Weights of a small masked image model.
Model: 64-pixel images, encoder arch vit, encoder norm layernorm_no_bias, encoder layers 10, encoder width 384, decoder layers 2.
Training: soap at rate 0.00098, 12600 steps, batches of 256.
Data: 195000 training examples, 16.5 epochs.
Rows from block 9 of the encoder, named by matrix and row number. Rows with one number belong to one neuron. Each number is 128 + 32 x the weight over its row's rms, rounded and kept within 0 to 255. All counts start at 0. Numbers have three digits each. After the name is the row's rms in percent of the matrix's.
# fc1: MLP up (encoder.blocks.9.mlp.fc1.weight, 1152x384), inputs 0-95
# fc2: MLP down (encoder.blocks.9.mlp.fc2.weight, 384x1152, transposed), outputs 0-95
fc1.43 111:137223108186149127102110097145154161110146131129117179097119094111183113149092124073111110183127174212135144145157119162093159127087113101109139138102095151116082121082144092092094169148093162144192079212130112135149098191130142111140109116175143080140135114140135123105105094147082155152
fc1.44 126:135134144085125089129134119122155169121154155066096121084094128127099108121183057204081128115141113086137148105106167057152163123111129167083083104149135068154121198126073112155107155138146207150121136129131155069133143183135149123135162133168090129105101178132166156159190120103093168106
fc1.45 079:147117149051108089114154148152110085095108103147093135119072162122060183099149104141062113086075109116173097082114156104114134066106111136069165106165088154106128177168203121113119152113143148137145189088077128103108120081102175079134095110121083178141153170182115148179110097115140141107
fc1.46 111:122120182159084153117151133124129123112062109147101119120184129080118117087072119118175115125176108098103136123145133164142083139105141101203095127085168090147130153059102135108095046151110112087149152083101099076142144109101092084154134208102132204135183105059116100186072118143139146148
fc1.47 076:153108087149149120118127117192121106173108084132108127065162137106094114175097136129095116149209070159128177101120121102117144104102106146105115100086131109129044141146162128143099135129094093080116183110146159121119068143184130111198137076134099190143139110088092154204108121131117162114
fc1.48 091:095166077174083076117140125130121114149086165090135114054145101137163106107135115120169130102098157087134147071160146187113148113177101132130099111166197150127161063139203118086110142113105188172160117152136110139132140115138136194133110142062160160137096155090094113134159211106126140176
fc1.49 077:133175137083091139128145152127100128125115145112152070137036128100107165123155142168126157125083125134179083161113125090165161114121130104136172140160137122123171103168157131148172141146168173134176095117151136165103194050136124188112101085088098095074131156207136108116119127130173150112
fc1.50 094:087143139149194128103105175121102155132093057131157093137122085149131140135197132114162117128099101107172162160076126128112134152133117141092078231146109119111139121143108127168083104145106127095170082157123165145162136083097149148088147135167200138109144080107118096162120111140165097157
fc1.51 102:116127065129149090131127157155175117104145143110108134106129140150153085054163204110094138120102168127184115095172109186152080145144115095084117084126128106107220098157184108092138105132098165129154133079165158169174113134109130147065114176081116129132079153102108199066126108155107147133
fc1.52 097:110111091088122105116074099128132118131148144134098129154159148145141112115118141135179138098103075127081077090153123131154090105121112136122160137141135127082139115178121095086192095161104077100054173182141159085125158134127149152161160110125101128079121122135146088119182119100061095149
fc1.53 107:096168095104155191147103144132111119169104102184121094117132119108147150123140157094088122144074093138082131101158136093123167172141128129134136170124115195089129112100132157145150180075165147101148158115146113122090108134095119133130096109205144167072140142155144154132068123157168117130
fc1.54 118:110109132105144106101122166117104117188147129108116112110109120086082083137154153125127079129114160132115120137160215104147110163132077140102103110149189149147087151108113094189159074119122110129117121087104146116162135087124133133109133077125120106157103115168057132185103162174119094078
fc1.55 120:169096133115110109154125081216131128157166173139065106178087130079144141079139125210044159122093116110102105091142139148146127154080148106166155078144115125107128147114151153096109154093106089164055146118180180098082106129100106109132156078124081101141170150210122211127097075191166103158
fc1.56 081:153063113140162136112123104106049122138097176139111134137129114152118123099105110077192137167078084072192137151110120170160121081140145109114114152165092063105041127104114141164141160063124113112155122186055099171070117137147082077102104147118155169105098127103132117181076111120196122156
fc1.57 108:117181121126168187088148078071182093128120092194094149142142120141159187178124124128151119151129124133057119112116130151113206142083129105107167234098079140085178099138174143087145165094096117086110126112138116147158120157141112140139131112137140135142142118166138191102162130156131080100
fc1.58 101:091106114144109047180106138154183124135136091154135160128117141071145194146135079152119105065058112148129112123168157099128105138073131103125135088136115085139161157119135141174099110165111139157093176162152147126146149099065167117094150200113156119143091169086103083078105165090193185100
fc1.59 079:150095108129134115066141108126130138128127131122142126150123147106178084142159147087145148187163109155170117124111145041165109136123160051195100131197172107161102137120111128231142146137106077081140124154064087124091111112142131108127143158149151103175151129104203135116093115133096130103
fc1.60 093:159180088145122106138106143090102100122145107170175082105119115079102180150165139105096159180137107062202124169097143147077117172139105121119114079107206152152128153115137142189143118114167126177167126160115109114137128099090133112096125120156142122131102080070127170133141113076168100144
fc1.61 120:138109095103089072128133069142145121128149099186089121149073113150193154161080089092154131125075087100050080084140130148178122134009117110060145141140148192097122107169169132116118085180136183146083113143167137132179094138125167106115120163136183133163082063125136080097106095134082155132
fc1.62 109:200125115137166087099106071093160125132146037160123116142139133112197131183119161188133128147131106117184122131139154114160112117093144107141147195137174073106175101147090127191161119078167111146133188152087161047199070147136141116083141096105074150171100146052123103070132128120114146111
fc1.63 110:143081159089168104130096114088098073141129130134144137079151146083146155182127140188109095174090093147096137117076151124101117124124167111120160174087130108142215092119091116061127130126139091110133149142116101103201155147143145163129161122174135156102138090124161070119202201148070152124
fc1.64 107:098152151093099050080113102127202149171168107063119065082098109056142164103123131147069096095153135076169157143153135173181148159147100191148135134157199134158088154148147123111139108167122113148184154131119158190129141083135146172138117122109117193137172080132112147141141122104144079127
fc1.65 116:112140149090135180068200135250086152167179164091164112111141178111101163081163116131111219079101073141097147157172170129119148111072152109148129087083147122119132143161160115090166144058099093102124093106126130145128144166144118101183166118145095072169119101109112113136108126113160156152
fc1.66 109:132100124178156078088127123134161095111174135147119166121102110117093133110178102075082173138100159121144147144156188111111133100112151141035147115121153096143143118164108129154081150148107168123116135142113100127166089148157167099191132150136114167065116137103082132095183144204195119105
fc1.67 087:155152086112119193108162091078133147186121068135145071109112117143165123094124156136149142122063140119079062091062086122173171104128145181088142140145151089072159109091173108082141145095108108112091077156109108105142116106152145074146122161129097163168106158123153156090129170182144139101
fc1.68 089:142151134115142145089146082081163183120152182127057139118139079180109140174164089142098111142098128135068074100130116148146112090106132151149122144083121100115141121182114130049098182166032108070111071137071128178130151154137141103090186137154149150159183156201153124120142083137088098135
fc1.69 094:111120134110102137140089144193177165103132079093118104088051119127123095095118091156122155099157139109130143126182161105120148178146101111082124154117132134146091146158137147182110092112122129176112182132168157102183111118140125148154129088137088119135124108099081049133102138112193184145
fc1.70 107:187125099111130081136130107167047193116152116085105078104101091124076156087071086089135132120098134084130113114158141091110109182138099162132110175139165148122103198163088154101209097121148093113087163195159157136140120080117088126126114121101130105116163135140117138186143164113159070124
fc1.71 088:129098044162171115134168118130166075167128086156147126074113185153167098101163129117098126094144132125125141127161112127114117109148111132118125111062098112131091117120110196086173137168157052134139127152120157119100038143129162126144125135137163140153158068087157157203164108106128174167
fc1.72 085:165118114178175105073135084162119159042093104129117121165046086138089066102106109185152095195103170158174103186160074165157150105162112084155099144152182179080115084149146119103182127133108156129138098213131130174134126126105151158148163103132053159169118137137127089128109063061134096153
fc1.73 108:175150096108098096143128147105139149116091120073153114125136167095175153131115130149128103114102117094131031090147083158117144118061131113132153133089129065084178101182095091095113155132108131124107204139121182121194097125156191149144117124178154197084106124114140137071079095098107176162
fc1.74 160:114145136193124146178145122135134125128105122173109071075102165159159146123135150077109111106159136169125052106107125108121141118119181170127188070192106108134120143152112100123146151097061112090123136154108097173156132133094169133141130101101142142161082106151147126122111139157090126091
fc1.75 093:064142087107138148104135051102192173148135133138100053123158030113157098147146109152171105142095133149061161065167082172141116150113165144095118164066121189114153111129173145121137129177093146126130096163146103126147109100157125141135162112185135118155127096119137122097156139147135097104
fc1.76 114:095174161145107136122113117122109145084120153111174110118061075118154127104147159157159146097124159125129105120095127122142173120171146074128160152155111152090183098147134167123110133143115183157163041101152123116159150130084134136077160104126106072079120212215168094113165085119126087093
fc1.77 108:140109121096119108132091132186138134102158138094097177183161141124174077110130099218126127149177101173084124129117139117117044100138150121110114117161099132133166130077121048151174140155108034156098098072105169118151101084113095126117116119108134138120196123158159145061140121093086118125
fc1.78 073:171089094127145089111090146141082158148111069055101182059119173156105116158076134085149070135161124077183204130124134109136053122155152093114088111077120167187080154123091163194111143112106100107134161063100106137156128113124117118157121066096115108171117109140057118105076133162167120100
fc1.79 106:138067159234149052163102153161139085110127099089169158093118200112123177176144115080188104093117125185133165203135188110107107159107133132072177098162103144125154150160153151108089117186097163118123142162135153126120131081132131141082068166160162094155112096163107165139101104115152131135
fc1.80 103:123158130154139099106149097073176100112061093120120120155141159152177134129088108186099080161100132126115166111139109159087151143093052056133083112143100168134155106219160146065122133226125156127125119050186172077138096136141158093058131097098143111101079133153148185113132168135078153123
fc1.81 118:098065127104075082109104187166192142139176172105101155131113143069092106158157170138087124079100097084147162095160146148170125091114115124091147112150142088160133120206148150149091176152125136104128122091084125145131157083072169128144125144143157089130143107052103144142110110118145160134
fc1.82 111:180147113110143150097061163183128142135122111106122131096127093139105153104156099164097112104206152150103116121102177137114085126156107155086102145101158101218144191122097079127150082164090123187117072112098177156146126119111162115072131121116151096129106152103132141151135146132159157105
fc1.83 108:097128150142107075162157146123108139115134136089165140155129151130082212197160065085145120117120148171205173172131167040100097144119168102103104082149166140124126158109123160180121122171090140095132155170074135155117117095165143155087126116108162096130138133123152143135138147094160153152
fc1.84 113:101182186116119151113137087068116113103097128115119114194114119114157153079154164125142179100106152097108086171122158145212139146138143103126135145138150122142218170104083107115155159159141185131163070115124105106134178115120082153093139177079140076078121121159194119052112144111134144149
fc1.85 082:173099138125119144146134135141121075143130163145142127148136134139124128149084139159155167126074074150117128135136125102156132144150137166181129163116085082187110134090131135162142136060101160096100178100129070119095171156160175073139146080211067112160191156170121099185053076141086177133
fc1.86 089:118169144129164157158120099051150120102090110097136126173173136169219060075168149137134138113105150141089090113138098160119089173078177119143129142091160106112174156120086098041103113120115133088081076171140114152130115129105183069110117157131120087083153120112175100135164141141065146135
fc1.87 113:103143122103182136144113155082097153158107153167167106115125121149201121140098107114119122129154111114129111075116094110109166186174074066180124170102100176066128134130011176139134153111180129138121140109156121090183152107123107110140122111164124152120141098118123088141150096166119091156
fc1.88 104:125114076134176124141141082136186123147175190116129125128175100128150151145180182160111171163100169100212149118158082121110108132133158097148127028056102103143184114089083118171145123130155090129135116181133155118136108095132110081121112131166131096169141121075167137132126103094128127137
fc1.89 079:181073167101132122075109154183082112148168125139115104120064124083086154118092146146099124126082104117160134129089155067114170087171103162114115118144152152153050140150147159185129125104159137123158156115117184169095147087133116135147136130112115136154101153158064119146045114136188150091
fc1.90 105:120094083131134099141161165158094074084106168160174105170137114192139155112086105040136108077119190161079090189140084164098135132102133122176148145087090158108144097148120128141160097110153093128098196172074096119182169121128191148141083168104138157141166109093108120113085125152056131087
fc1.91 089:065097090185158104142074154188093148094155143147128149157087123119122112114196127146096165091171114189137113112148129117104163156137162134100090123124085113154115213128146100158108180162123109096184125087104151130112081121124135083159116060163117114095180103083131231126137107140048173141
fc1.92 114:145066138109165133128121130163109138100126166159063120133142157139151076113148128164139135092103139148117122166135148128094075127116087167130168133105148107126144115151182118094159153125151090149139188162044112143140148133117127119108148185137119071101135137077165033119073081168127176085
fc1.93 087:094149067133116149146133122187165144185150079140190150079118155216150068151100125075112138102149110106119130123130154150103221145197142109093105082082049182094134148174147152118126134094122137136114092178139083113113102151099133155149116114147107166183116125173127097105156125108096168139
fc1.94 106:095127179156102076083121152153145114127144149128062165152139188153138114174155076155141083129157166147162158144120099206106131090161117147192168141129141111124153098130147128083164132112125112064127155107121110086204145130109131111139118197072122087132100092180086119148171124109129163110
fc1.95 123:133114087133093167127127113146155104127111153111115132202162182123187086104153202127139147163122160152097128118211067158116133174126162132175149126143140135114136118125152110112123137086148093096085191114128143081143162149145140158121119162116100086115121178113138111036116122155137109097
fc1.96 108:177118152128151099151155129204102161124153122106140095056119134134127146173157116106098113124116119149152162130096097165093086159086064113177146139092135130108054118145131161075125144131114136101154133162158205155081121155154146124126153053159090089085165073140100101169057076173145115139
fc1.97 079:117088133083089065141124052204151117108126166111087173125131118116149073152104157130143159199165110116103177137172119124173094069112105126183132134149132087111116123078069143207122148173164105115140104141154110140160114112123103102091197096110123085111099122171133103083143160129119162119
fc1.98 105:207102145060147108143139113147076170141106141161118063115140107122146120151165129124183073136108110073110102132081169149156103158139067131111120143120089062148119140159075134144145101137147174141190116083099151111136126149113135144095181113122119101170197156217116131133089109098142171147
fc1.99 104:108175126111120075125162141043156165173127089168145165151187121169150107168102131159152113105077129139068142117127102124132130145108154148144095157111143122080164099124160115123158074148145146141136114107126134105197071113086149081127094123104103157117076120143152136088141133140083161115
fc1.100 115:181124168156108127136122147108112108117114049034127135166094172114107101115118128162111127127153129149154089135134091097139083142105109087131095125125155145171113171133125120112101123149073172137102097145124154121089085127181151125154111110183101125048089184113128113155104113088204165153
fc1.101 086:192078158118133117121113164190084103130164122137104104108080136078080121135107146146091121126080095119157139117081147063126169081151104169116120123153133166154050130149150144180124119105139126115159166111139183158095146095127124133135146097118107138153116136151073106155043136121172155086
fc1.102 113:118054091092128138180107131142129170104107149083133164125089151115134114093163120162141143079102098083091161090136180060131128167059162094100183092148118134114085142155086148159128096146162118150162152127137127118123097129119121168136088141130118128130118126164162073104068124088180169160
fc1.103 104:082126161144079109116120134174124131090175216128165132073163127125091092147114097141119103129109121100117202169155142056125124124115135137168117109108090164185108168162150170186092141161132154176137159147138150165092121154098163145097165091067093133109121114064154102134157090065137153165
fc1.104 117:156128096099092127171147041129159101087124136079202167161133127098202115121129110161155181073118150142132071087177082159167128122066122119109115147135118138150169120089131068145102130114110104183049095157160131132114080151168119117132168117115107153154152171158157206141114120128123140143
fc1.105 108:129128147150081139124151102097079030137145154155165198143108161156125156098128136108160108149105161144053096136189201109140116101106095116152086121151127178121169062136114140102105133114159134141117168155098122136141121093049149100106138157128139062144070156194162085096120162123122168096
fc1.106 090:183078122105152108108143124107147160075140144188102118130092117085105135088068047164133131077101106113147150149129093095116146114096082095121157157147095090179093097173145164119122132123148161180143139132124103101081144153152126096127111153139043130117133195153116164139054114109195120156
fc1.107 102:166108126089180101081129101079117127074124132104069147160092166123133139134147136123112146102133173158111138184169117083150137178121124104158080090108170129112116121155138131120109150150149111112088141181118184116177098140127184159094121139090046115147168171157173129115088171121180097121
fc1.108 106:090191106132153127122138097068150153143092125115144108153196130176206102095180141099149143128125140139067111132163091185121117174127161109168117112140157134101221108124105097060123153159141108099119118149133092111167117148127162096126134177145145096099122114110179151106200159123060115142
fc1.109 120:051104130088094108095097167106120179108108132136123118119136148074116160141163109133080129116139167099156130088195191175159146168130085117133121090149187105153163129168179144107172096101138185166183161157098141116140092101153171070097129109128105100091136168096154136065111126109111166098
fc1.110 082:109123085181116109129132125158175137150139134114111163071176127106119097139088166124113112155223094164140179096121142148111119091114122130109111077119134155152060146111126126119094118104087060121125161113129142081154034112140136114161114122167153165166126114080097123215154089164118135094
fc2.43 111:115055126071108105140147168092098112144093127143113061151171144161100149084187136197134168066096105072086122121103131110152108150177131142143135142129148105161196118156097151172134097118144076109084156058132141116132145043125096155125157184079112174108120148121118149143159155099167102116
fc2.44 123:133108150170138156130138133162085077126122102171163159187151140116121171158086175056157112134128129166127107146167092179100096116134135079188141145135109170095092058135179148103167071121123071120126150148125092189110131092129113119101064105115138112137157086113085104107058133149186077164
fc2.45 084:135116136185144139147132112113155148132143133086166126149163092095171107186108159120200145182188139146101162178141095159153122160123129122182082170107161072130106088107106117164142115159123115113088101172172117145145142204180089156107129116175137073128102087067120115076137136170138114155
fc2.46 085:115152075114159121093097130117093109095075136222077072114140091125144138063160164189099170096110122177071153129087144150148154151181121139089152106074154165154124125141072126175112144102134093105179073110114185154141136000107088130182192175114158145109101169172133111147124139096094179107
fc2.47 085:107157074128157112090095128108089121106067139220083061111145088128148135071159154184099170093112115160073148136093139151130153146183125149092154110076161164168125134141089128172112149092122092117170076105108173155139124000111098142191196189117155145107106156171133109142116136089096180108
fc2.48 099:142104170114166164131127136109155135105158084180106139183114140155084142136128125148096161138171085182114099183102119090139124149093148147110159138088072110129114190101053133177105119132163041089097145106097127124139119135128107090134154124201102095127162122169155138109096059146125092077
fc2.49 085:104157075119157117092096128107095120103065137217081061115145087133152136071158160187101169095114120163072148142097140150134153145182124147095156107077159167165124131144084129172110149092127089117167073106107173158140127000111098136188200190116154145111106159176132109144115137091095182108
fc2.50 099:185128117094075143170149087131153122120147196142095127095140165100124115137073131134095138124163153133096067093172126129142113106125120111162165031108164149134103151138175157093160153126154108166100157111130089120082109182156112113148121121083051105164115187124139160107118138131093175101
fc2.51 103:103144163119104163124116120081082134155088103168120093142155118111133143166101087167154159126156099159048158157083129086075206121115147153161148163113157150174062147094073136156098161101133086115099097164062108086105142083143114100190164113166153130138154118179128042168139142083145148136
fc2.52 102:154159147149109127141180151116138143118088123145158087094116096111129112120147116126072135147148155157140183175126143135121189169131144132135135129100136129175150152070126159156060174107148169146183062098110113173137102082128113097121114178103182134172159133137122140133082126169185178132
fc2.53 106:135099154160108077120177111135148125068144138080120158131113157160099116144104114146157135093173157090168118155093134183125088069113123137103118066126143049130133123157124100094105070174106102146107128113104144163175137129166140118128156143080099098175130106108129133112188125096068138113
fc2.54 114:182105163144105159173133110183131125081130119105176171141118159147141175135076091097117147123179091114168134120105034125089136069112183114155119133146053111099134117142169158077119167146134159131136171161158135146077139226131139137108093138136118133126150120056178126085143096082157150188
fc2.55 118:103139155130143157101144165051116122083104087097210168073159152168110119185092125051206083144159138134170166148101126086107136083164105148108103166120123128145128117144113087163140102164133170104188130142083077149166172147136147127119106157147174154134107096043129054119168162064103168110
fc2.56 084:111173160127083104114133158163233131097162072093153158125133158091114142157133120158083103094185162184092117102136137094116137150080098148133110109108152198157197152140146105119112087211125170149099157073191138095179128176092179167125123123151084067164142116124102139056140144150079122093
fc2.57 103:112107107111102064157118182148087157109116170120147079119133123128122066058160150167109155103135159129161136135147128129144057128180129136155113041115184144147121146126075128147092103165154120183155092141097138123107136069103134111138168170114125103086127124092137092149099109110092204149
fc2.58 103:174120160118153193059150097097074126120130165098138110128140092174109066111111163105130130190191139111130153142085079139136158114175133146135107149133145139131059094135133099094161133096136109087171109090126130107122141178182101148156085055134094132133161092164148163178147118142084085159
fc2.59 086:108137152150122147176098152142106128158144124118125148111105111158089158113088086146117080075101127096093136177156107204096125127116132192076128127087079164079156143101154136020130080136142211173119169105196150135167157154119133148120072088099087148104114113146056113146145153139160101139
fc2.60 096:098078165120132152136174136180136144145139146055074177163107128191152105131081108137166084099118121162060099103175116093186128116109150143127111172159056105095100100140126087077110120152095144088080154090158131138123123185183140152141124107110094143149134157191125113130114140182099146122
fc2.61 121:122149149140166174133136178101128131094101147083164112111185132095059106088176171170103162116173149166189162175109119119086134118242138151184108120094116065161138145079095132142123177073132067123159137102105138112094174134151096152136150103143054125104177187132122190146162154120144100125
fc2.62 111:066134150123091154164150197139103131110107208115158148094093109156049137076146115055127118110134146147089118128141113131095125147138125153123090074135096177151060172099153152053086128196100152113109097114171089190063176117127118149156099166140166124107167093179137153197133129145149098139
fc2.63 110:090188086154103137141164139156163186133114128154093116186119108162143119072147113103152171091181158131135120145176105159140131163142144142128092085134117168110054158149134155177143113115128171151121085130126154166077083076112106068136100148078128129104130167143100176135065054101162091118
fc2.64 110:155091114162163193196136146146028122108099143176162195181136147197103111172114106129176138153113108166114087103090106088085107096100151065122110101119049135104153108127133127149116164111144126120058117143131109068106139198088106085109108122158152061136097192109158109113107147147133177124
fc2.65 116:142102123181118095182067132034193106084089109140114145133093098148147101152088153133127028192154174108165107087103083116132105139174103140106115156183096132123118104102093133151091108197156174165116164129136124116111128126102148160063087127125166187091126134141157144124158136156110087099
fc2.66 111:129134128065113161157138116130082143141073110094131104148149123116182120159096168176168076120168099138113139133083066134137148135139108089229105134126120131139102132121164121108172104108127104117172130117157161135100156132117090154071134100117119088155140119133159134189065114039081151173
fc2.67 093:098126150148142068116090131148114113068113197155110173158162145122126147139134112146108132137175125158149189144180170157068077137140131061156131100080110161157097148175062152152111113129139129128162143100131173180118140098096110172120141140115169085090160088161129102155140106052097140149
fc2.68 089:109120098128125107124114140150093076135074091166189130122118154080174089070093179144155149103140126156152204163124112124112160147163145112094142110148124165152134128085110132183146093082218134172164155127165141090141104058101122132194105133110123098101093102077129112123096162111147179107
fc2.69 094:163101165163150114131200116106092100142160159118153172181147148104089173194130157075135091155132108135173104122087100134128093082101126133170102099159105097083105131110159114101158142159149126092109115124108113137060146182129133117092111100122152121122150152136176214148157126160102052130
fc2.70 107:113134179161131169138145155113213071135113137138161188149135176109172104197156149152108115151190106158161142145094102135172139067121137092130121093125096089105122080125173093162054162152113172155141125083126099113108124203145195137121135106178141159152099113110138127069108086144110156131
fc2.71 085:107151072124155111091096130111094119109062138213079060112146088130150131071156158185104170095110119160073143138091144147132153145181125144098152108074165163169126129147087127170110152094130092113168073104107169154136128000111096135187197188111152148110108153173130104145118138091098177107
fc2.72 086:097108135094085163175115166104138096207167127108140143085174173101166181155126139048097168059141071099085146076094157093119113141076146200101122127111074067166121167094085134148079107109164122136110172051148116100126136141142106106109083155142186090090146107112104159130122170196133168103
fc2.73 107:059121154130164152085127102127116107146142148188088148128127060178120087102154141134130163135137141171116246157098173117117119141186152151136134121136136184179072133086132171140122086102146132133137033132130078137086159094090070102124153150088119068144157137175122110201174159154146114111
fc2.74 083:089100075115129112105101127093110122122097149208070067108141104100153132084152163164093140095108113165061125119111138171118163134178132149079135103059179163188138128158086128176126139110172108112166102105103182179133139054118085113154173189114145129081124143174129133144122120093098203102
fc2.75 094:155137142133132112121132175116057085089084124166156176133116209168109157059115173134083180096172126134155105188093178116128151121163109093162147063137164107118150131156075127118107141088158081142139122093109159139116148113095139102147131182069123126097152165154153141131102112082082184143
fc2.76 087:112151072129157116096090121103094120107078142219081072118126083128154140071157164191110172082110128156073154139095144157127159153182121152098156104087160157163135133129074130181111154098137091118182077108100165160133127000109102146193187178117163144118109146170145113134117126082095181113
fc2.77 108:122139120152116146106185132071113143157085139167145057086101113134106168131127159050131127116080167115164145122117101141134222151125105133148156142104165156142087124176145221114085105080146237090161124185156079121107150156119155122146140167130154144134068146115081096200097137152177161136
fc2.78 080:118145175124100151175174124151175091107174192154150100197126098082120140123183114114100162132139120161126072120131133117117174111082105166137170144214138076050137120119183108089150110179152156158112140186171133108089121197151152160079098146177135117103149137097165128155146109114131124134
fc2.79 108:145177108044128176126139093105129152153133151160088097187147058144142112096116131159081165159142136093151098052111042149140130102147127132167064159076141070129089097112128096155167146069162097141128140103127083116153116190133125106159156091107095162109134152098128085097141154139111112111
fc2.80 100:122125106125141156154095149145090171132168145182121113109132078112102123112187168085146201095135126168106107145117162133161103137154187202111171162076151091130126157039076131167119130038143066144154097202082077187144149063106091162205151180157124171136192141132123078138149097095148110125
fc2.81 120:159173137173182164147147085121046138130109073129170115129137125195151152112083087102181128173136135158109101162098117079066143142139159129159103166127095139114102124067123117110166093094133120156119141155159158099124103182186085121104101098103089169136091156191147108118151153128127092130
fc2.82 116:092102165145110117164220112075142115125130158144114112162113170103151120157118162115152148152055103108158156136161065123134173141122145115173144110155119137037097060152172146158110166094160149077119176133143069062115115146160108134175131107151110173148163109153118098094126123131113110160
fc2.83 106:158107114109158174101099120131158116150126128133104124105114096130161058063093191144111119147136122089084091088125073183156153120136082128154123167126096114124125103156152100080148130108141148144116110092212090099140156187120126103135122116159076162131100127132098115127114102158119105105
fc2.84 087:095157073131170112088087119114085126120067147219091073105142080125159146071160148194112172095107129164077147140091131157132138147189131133085159099074158156168124126148085146166106160097124082121163082119117182144138131001106104135197196180111153149112104148161130117154123139098088177109
fc2.85 089:097124132140124109105120123147150187118159111085130142081110143102122128105148126077090069135189177102164119122138155156092118102099137079076145082146139163064137137146121149091121119211164122164148093138118200141134090134090092187090086156048158125104084081087137155077181154141200076087
fc2.86 091:095166050117139097065104119123094135131098133222098084078131077127128172120116140161119158122123135184086165136092135145131182126190092108114153123089127163165165079148143147183134166112127095146219105092116170107166145050122081168183188174111170194135100131167125147100124146076108144120
fc2.87 114:147129116131081135123175121166164105092122102114069151132147121117059130119179159152124171126114147154129141174133148184146107099087145197082143101133159116194146138123219092100112108151074119129146107142103137165079085128134135143132149151097116096137138181117130172109101148082111153096
fc2.88 103:147163166128071119120120173101079137098082091145111117139102143152114114101062077093152106118162083139030095138096162121142157134122096170092132225194156156107089148149150109086095148156101173122112114076132079121116138145139147166142163146104122165108101131195085108083131146162125146118
fc2.89 084:105163076122154114085096126112086122113065134220084066106146084137163133077157153190101168097107117162071153137087132147134157145185127136097158110076164162175136131145095130153109146092116082120177071106107172151137130000110098135184193193108149155107105159175125104136116139087097182106
fc2.90 106:121171132105103145109088099079192193181133093121072124082140116053152061124179153205109176162134087125157175085111140116177139134161121128085139119147180113169127152109124109109099183128092173091166047083184169137090077101132051120127193125120130109116100167180141138139167123105178151164
fc2.91 096:188152186086081157130180103075163124147128103117125093092171132117110132145078125096146104181090140062113148150125144119157095107092103116152155148147149135120138086100124146138128056122130147175060144147139101102143163154139113144103108173114143154168069139177109055142124142144227063131
fc2.92 118:123202102151088123120122096087158122150130106118178126116133084113110143126121143112108142169148147133124140079144113144157180152151145077143090152143100137137116146100082138172079119124106197123110056103203141111119110115124136128147098113113161200162107113187091203130180164100137080176
fc2.93 084:105157072122153115097100129112093125108069141214081071114150089132151137070156161188099171096114119162072143141097139146133154145183126139096156111071162166164127132148083124165113148090131092112168077109105171158140131000113098138187195192110153145111107159175126108139117133091092182109
fc2.94 102:152141050094161157163127106099104139134082116130183090119134051127128129053114188119100195117090085132073105106154130063155103165103121101073112125105113153142109153117114130173080146141126139177139081148146125164067110102141107150130124091185139177121145182079162127107082127146115085121
fc2.95 118:112153160130185109127109153089093157117130111137145107040103082156077143132092074144113123084123121095146131149038187097135130067152089119083124139087111117143136115118107148146123126147095146152171061130137118165113107086114115117142152105130158189152129089147128120212156145099099158150
fc2.96 108:099145118137110169137115115073193104145110128152111176205124121114094103106098134114143149149136138117110084114166155095169168126166156135091096125174095121134191132105125091206112107140141142182078117103117040101166123119112128135130081191140177180193112154091154159075205173107120122128
fc2.97 084:134150139187166192138136196070105129153154108131190083117103150138118162112145099116117075097094149121183057138099143118092134150144147129071121132124134180137136154159179111054152094081091157152116179150099154125059155172134159170176062153111126142141139145061108151185107090125151066145
fc2.98 109:076144124194114166131115166139192093125148132106154178131090179123080137124082112125078169114174135184174120119207086106096140104118185145117125099155153193084124148101179137109131140126120096137036159170123087151109121148141142104138063142149130134119079096036136117118149134200125075108
fc2.99 094:104147078120141168108076108148101076063077170155105063093121100119130142033173153126100180123170145158131131125126156160125148149160114100103186106113144155193135149116074151101082195102114065086153093129119145163097183070147095188157189190122178101115178148144128128170137143086133131123
fc2.100 113:081134101128150137129125099151132148125160191204164141079146078130138157134135130088142125147095127125114171117118169143117185117164145160139131137129086105105136088116120131152164137090188085108145171107134119113163175139065130155094128128086171143200143067138135154106165156155064073119
fc2.101 087:108156073121155115092092126111087116101067135218081060105148088135158128075167152192101170096105115159067151135083138147133160143181122142095162111077161170172132128148093128158111152094118082117175075104109172151140131005108103136184197188112144153106105154171126099139113144086090190106
fc2.102 114:135210169158157137092160112110141084140150106151135109148145113147102141165099125089125115178164146171172088150130075188134122088180087153154067156111130101133156099116177113116127139117101139119082134126127117116126153160143142085123144115146130137142116135088106192147173142178051075109
fc2.103 105:167105115121165132153171133103135110161107056096102141201091126145113146117130153110147136144152136145161051096120129193130122122146113124101137137156162087061130078098111079086179123124142114101104125116135095088146154143173113108128076152198139094174131140177088166117085144188136098094
fc2.104 116:068145130152176126069117193091095160149125118195077073083108099160083140104122160101098096158140112122088191179075164088107142127184143129148129114095141127103110139176102178097153122125137142062201127100105134118142194072098116138136124153130155124081100079120101073117133142137110136134
fc2.105 111:125143104114161124146113152146204189088108124087086054104140099078134102157134131128083159106137098118198160151071059149118128136140146152094169150093124077127083193117153120142148145151094132099142107089174149135107131157222100164153126112125115181101178106080082158156124100156113076133
fc2.106 092:108143160126105130160130138152142100165121102047176159121143127149158099192163189097110119189154163150122081125153147157142128124149177165139084102107131158053155166107119078134143142160135114075093157121128152149168105110120137151115130074136188116155152042097124115113191127157082112095
fc2.107 105:109155123156090169176110163143161156153137130163187121068148094142115109126098126105137115161120097098156113057089121155109121075144133159115155156150070139136129141102135131134140111121120158129152127075166058138084158118129069114148119110166207131134091094088088111142176102148072149118
fc2.108 094:105156073124144117081087133106092113103071134222090070101129076131159138092133145202104156099107127177087157121079139142131157130162116125089177130046143154166139136147105155149121130085097092140194071109105174152137136013106091128179184166092149179112120157177112095126101129094098184115
fc2.109 121:208135118185168154161170072146144075134152122109134157134120104182125111105099155111174142150131101155105128167075082085104119104124158137141123168113059126100089130075095108152062154170128078104066118114156113132111177176113106181140127130153155161170134103158096117182151137131158068156
fc2.110 085:104157079123155113094095131108093124103066140218081065113148084131152133070159156186101166093115121165073151138095143147135155146183123146096157108074162165171124135144086128166108151094126089112170076110110174156140127000109098138192197190116152144110107156176132109144114137090098179108